config.toml
dataset = "pen-drawn characters of a made-up script with 800 signs"
image_size = 24
targets = ["sign"]
arch = "shufflenet_v2"
norm = "batchnorm"
hidden_act = "relu"
depths = [2, 4, 4]
stem = "single"
loss = "cross_entropy"
init = "torch_default"
muon_scale = "match_rms_adamw"
momentum = 0.85
ema_decay = 0.995
weight_decay = 0.03
Rows from block 6 of a small image classifier, named by matrix and row number. Rows with one number belong to one channel. Each number is 500 + 40 x the weight over its row's rms, rounded and kept within 0 to 999. All counts start at 0. Numbers have three digits each.
After each channel's rows are labels from the 100 images, of 14848, where the channel reaches its highest value: "responds to" is what is common among them; "patch colour" is the nearest of a few named colours to the mean colour under the peak. Only what is clearly more common there than usual is listed. The data: pen-drawn characters of a made-up script with 800 signs. In brackets: how many of the 100.
# p10: first pointwise conv (model.blocks.6.p1.0.weight, 320x320x1x1), inputs 216-269
# p20: second pointwise conv (model.blocks.6.p2.0.weight, 320x320x1x1, transposed), outputs 216-269

p10.206:508479474606506512515510455551514521587484483549459475530524448484520525507467512448458492511526474492476524494538489477507496491467455485493420503516455554382561
p20.206:539493530483488473526559437447485546490509484505503420520483454494513528489510491459526518470479443495564472508556490453444481521484447410517534459497562566523486
responds to: only straight strokes (43); one stroke (32)
patch colour: grey (72)

p10.262:487499504477524540500518542419520438517469524445460445418414498470495485546483422482537510526476487458564513510517530540449457498495516454530561489456614433536454
p20.262:489494482401484487488433515476517570461497497509537468466460462521517582492475425434540501450444535515487553428482471507536575524448517562424564546485549525461547
responds to: four strokes (46)
patch colour: grey (90)

p10.306:512499464499515527449477480514478456554515590505480482525537481528519465486461447588518461506527505549534493521521567471502433503476536572455597451525519535492522
p20.306:508538460524541492489471488627481473523458575463487531502510537550449501529493461478518461556493506420526471550499455508446545395516527465490486498518473440454544
responds to: two strokes (55)
patch colour: grey (81)

p10.192:449402586459456510464603499561472464497435492471474506515443445470489545490517500487486514444498455461464531456531535432489444542503583517498525469540521525525540
p20.192:485477516454480500532463531513500493513472534522544532581497482456497512570492486535582491438507456441524464570542550493506544601503432541498550423490506434501609
responds to: three strokes (65)
patch colour: grey (78)

p10.149:562431499510504532500458459533608491483471429487520470458507512487502499526543488541454500459459449497461510524455525451461520452514544533538471529591453564522534
p20.149:563519471481487463509503489491577451527504589504496570471456547518526518523543486448469539469533480471482511466539487481413485496535456533447481463481513521525473
responds to: only straight strokes (40); one stroke (38)
patch colour: grey (66)

p10.219:516491474435568596536521504497475533484443490503503534528549506528504464506509514475536457472535550514438469468496459415515503515492536529493413471544466455482422
p20.219:511520527490536504494489543568531543471516488552463448598542472480503578524535537468468458529466501431512467525476501544473411489576515493587479414549595480501498
responds to: four strokes (48)
patch colour: grey (70)

p10.190:617458426481550511502438485474554501573478486538581573599525455489545515542462461540556508455499511550485543479510471535563444510454463451406470536484499472508583
p20.190:499544607455514517555517507501533455480514478507489535478506513476522495376478556532446524492574428492466404521544438535481488606470470487441578485605549528513514
responds to: two strokes (54)
patch colour: grey (71)

p10.303:503497521513490476473546481444418534492439502542471480451487581483498470529446524469474534583544504496521515458452433471503455495529502518540601548448518605520510
p20.303:494529530483550477510527507523491356477504535492486549496513510452503453473434483475519443519441463455473476468526494565462544469477499565504519481420489483541506
responds to: four strokes (60)
patch colour: grey (66)

p10.201:461479524551496502581542548512493455495507537498582451552503560550499454501502530514498449525506497454532521474422474563473460462413474515466506476547505533474484
p20.201:450444454546480541419494528524488501527567488469510461500404507476544352430501455467435445544500508511505529514483532476494488589425506512517488401591496551498571
responds to: three strokes (65)
patch colour: grey (78)

p10.107:522545534490457524472546464490515464538415557497450433438544519519499458539430398446462445491555507460438448461561554554554564519451537416521522480503503499436526
p20.107:560522479516543447465539484458535463432444490504506557480511382486527528522399480466473550519497504456526411478525530555451555486502485489508444566495500473537518
responds to: four strokes (48)
patch colour: grey (87)

p10.10:550489544576483501539524497519517586556494496586511457548431494538548498477469539494483506457508422499491524517450487521587480486540525516519496494542460414468462
p20.10:457412493484445593562527452468569484478476486517573504486519477540521472535484541430458453465484512433504454506498538486553474489581508502562550501534476507437475
responds to: two strokes (56); only straight strokes (40)
patch colour: grey (57)

p10.121:494492522534448531502487470586512496454474536548484500535569463507590521473483439490503505482534495546513540508501479495487495519483570496471462494446511526504505
p20.121:451507488538500564488426456589452490497530477476470448524503477503544522519474556545554531510517551468500568465422513588548517451568533503528499480590511537469468
responds to: four strokes (49)
patch colour: grey (71)

p10.18:484501480494539524536493501492524574559558528492536471501538495509429489495474577591476469487510523510544514503553563462501517538536560502477537527428513473496470
p20.18:475546416560481417429486447567465465449489504533504513510451494457540494511517457481516581523459480511508522487500552553486567473500452524484454415492581514479562
responds to: two strokes (57)
patch colour: grey (71)

p10.263:480511449429538507480413462499466448498466542502489482474542460517536485457524443464472487471532473527468509496543554459536539515480497514580567528466506403545468
p20.263:470529540483418539553459537506518519485573502448574431496498464444530461490458535556536447440520527548457505480520550520487440520441481539521496450544479523490571
responds to: one stroke (37)
patch colour: grey (43)

p10.278:543513452516499497530543448562553506471471411584570540540461513511564489467537531519578502538513447540549452518473476417520520490512432487508522498518485536493505
p20.278:499498466513426467464517550498499370480594606477542458539468523524478511515520571464513489508499504481511539451519546508498475558503555527536493514434524537503485
responds to: two strokes (56); only straight strokes (40)
patch colour: grey (95)

p10.85:552542415413477477514513531485548561475524489536541547488482540555480498462557486505493525521486476556464522544513485450425493580563511521471432486551489557427483
p20.85:496455575462512543469488424484490485454565498569509480468509486471466536510530587515444438503516545515535462533534471502573558597514526534529408492486537527472461
responds to: only straight strokes (36)
patch colour: grey (43)

p10.20:476449485462476596505458520433512542447474518517523487505441494454463560428518558550522481566444505462512524508476470554471511498408482500521513489514559427547454
p20.20:473423512446462548493510529532488460567569491506461423456452478509539523474497491499484518472568511511542565441472522468521461515488447532502454526479470456542495
responds to: four strokes (58)
patch colour: grey (82)

p10.3:512525510518482556543468508515478456436475434526459515542473549488439523483439448388443468486503525575503530524471487518527514512538522454508470474523562486437497
p20.3:513519469513455505483520428441459453470480466494579497592448541448479518466422496507518485479572498535545487507498527535516538548507492542458484537528540483549510
responds to: four strokes (55)
patch colour: grey (66)

p10.124:491481490537507544543497535424498435526498510496537524525442540494488478490470500501567557532493537566492509456465512549516498481451501528457498524512495518504446
p20.124:556572476456500523439478512476443464445449426541431451455517461472508564499539525491489447470518540482468537427497485440587509427530462513550496534487483477464483
responds to: three strokes (66)
patch colour: grey (75)

p10.199:460455476503488475462533537583497578555452508482530548597492531557543485496499525442472527430483512525474504479543569496497463533480510439504473506509443509523574
p20.199:496485534534439459466500449512499459425531446498450496455448474515541508510501511543444525501506519497559551557533473416475494506487525520508425549556475506502488
responds to: one stroke (32)
patch colour: grey (78)

p10.179:474522533437447509579477484471452458479470520485470545535560506506484516436467588568437547530556565499477541485486505521481540544541517507511540442443512516529506
p20.179:494470581514490496439502564486485479513441476557489441459544480521570508495551430446463498477537519480526503416482478463394530466480533428538594467463540500469491
responds to: only straight strokes (52)
patch colour: grey (46)

p10.23:557447537451579539512444531532486594547489549476535595448512479480478495482442503504453562452509486505482457556498549452476450536546515477486428554557470615405503
p20.23:574486537514512523500540552466548491495497483620498565526539477470494491460513508501506482462481451534523450430490519394511421566486535468490524484505534487538427
responds to: four strokes (59)
patch colour: grey (80)

p10.299:488504462515550464452484502544600458498570434494528391474460491577554521459490491489495495505536512465499454490420491483509473496516519525542544533464456521467520
p20.299:473500548520475511454495526522515491519527502514510500575480443496551531496536458518484538501528499511492485480500524533541499496523504501534426444513538561495484
responds to: only straight strokes (42); one stroke (32)
patch colour: black (76)

p10.198:492524444488589483494456488474493489531547441510587513449552509457436563508485473497522487499625518442511559527461440537505620488466569464483460538521517501569517
p20.198:585426418426416445451484527503463485475538461474457484525533495518502509523514505458479453503512492514565482529521417544400449509513456470515478539461509470456493
responds to: three strokes (65)
patch colour: grey (70)

p10.45:453453499485488514484463496489500535565388477470506444549531527446470472472470516510533553541437487427479500538499511511494465511501536559480468499493514454488458
p20.45:507528468446411474490517492537528513516458443522439488522478506525481484515499543480563407529471533485452500513460492508488448541530476439553508523524485498515497
responds to: only straight strokes (42); one stroke (33)
patch colour: white (65)

p10.131:482500504539516566456557487458476435520490525518491475489447471472525440517507493472513458486447541548509493517493474522530392565524560549464402478430447594428533
p20.131:551491524465460511454476560454539543506528457514433425507526497501523498538433501544520571521490546565490531507482472547547475538419504506496506513514411467482514
responds to: four strokes (54)
patch colour: grey (75)

p10.132:453500457490490443475564549460526476556489492590460418586459444482522507478492401550516496525502451508532434450543461422516569514480464557533485527496448502482461
p20.132:439512519472477560514477576568455596502582526450417563480486514514534460537512420484516539508535563498517505425503457531496562437524425492471511498492542513483536
responds to: four strokes (46)
patch colour: grey (85)

p10.238:456467481513485491549531529485496486539550535469467552562509478495487496470439529422493437534424498516457475516608471446491590477483508441472566442548490488446460
p20.238:531448475468484504498493519461535503520496473484457475612447513497541459531417499534536604498499505476419447484539567531494506495570538517559520451481482498506541
responds to: only straight strokes (37)
patch colour: grey (47)

p10.115:517475498426541497525497536519447526425570502462418452507500433470497481522386541411517511487409518441459597477452402594479425467462498464460457555512437481435558
p20.115:453527494507481499517499475505501456548472480532472426553563513537561466494480518559517496526492438506486553465556498509616543481533485482546499422477469520455510
responds to: four strokes (47)
patch colour: grey (89)

p10.178:535504472505463522489463537533483578476504516464498471443576548388467413528483492530539471460497472474498516460488472494466498461537485510520493489452503515417486
p20.178:510496547487443542488441469488499403469526529505445531586517552536551533435544500523487510494508523503538492472510528407498508543453558494573478489545512491513484
responds to: four strokes (50)
patch colour: grey (74)

p10.258:560484469524530519471503474510543558434493507462430480507506461599470521514457508550489517484434509526530515460438507474506519526509469484571490441484537511519469
p20.258:524511517474539442469491537487550585499445525505526483525495470457483447532530484492507541461546485540480527545511448523539607517465528523498480527487495458519540
responds to: thick pen (60)
patch colour: grey (90)

p10.243:465528496501488503532548549526488510482543551510502499485549453477496460536463442562520544539482449476454492456579500460486510486484505483484550478433490495575488
p20.243:562512525507503537451544506508453502499496549414536501593474475493576483548446523555481569509500476512549444533503505472567490499498492541457564550448458464496441
responds to: only straight strokes (41)
patch colour: grey (55)

p10.65:474460564457488475565441555489536480467485542487486480497483532506570455540470485515503476540514513495529521532497439587496456514505558541449502505487460478493550
p20.65:504483495503459531468513541452516481404521504420447502438527565407464475443569514506574485517502521551469570450535516442557443566460540519511448415518486544448506
responds to: four strokes (54)
patch colour: grey (80)

p10.225:572509429571478465470470507485592504519526487508493457548505478450402540470511474489455481555455472512442525525517491484476402533452502490469456553450517471514464
p20.225:527557537519456493566475436483468480461526448474454444481515502493476528451467442508564552532504425515532553479463472527510500496530488439455515548472497553482435
responds to: four strokes (49)
patch colour: grey (82)

p10.72:515514501513451555536572491409499517450431495513528464424531526458432543524549521483534485505520525522445517528503525494471482516485528550446419540507422519485460
p20.72:515545523480506474501457561466475465515494516480495442464497573605521506563572533508504476471479498482546493437545547525470370459505463463493530555568541481534432
responds to: two strokes (63)
patch colour: grey (44)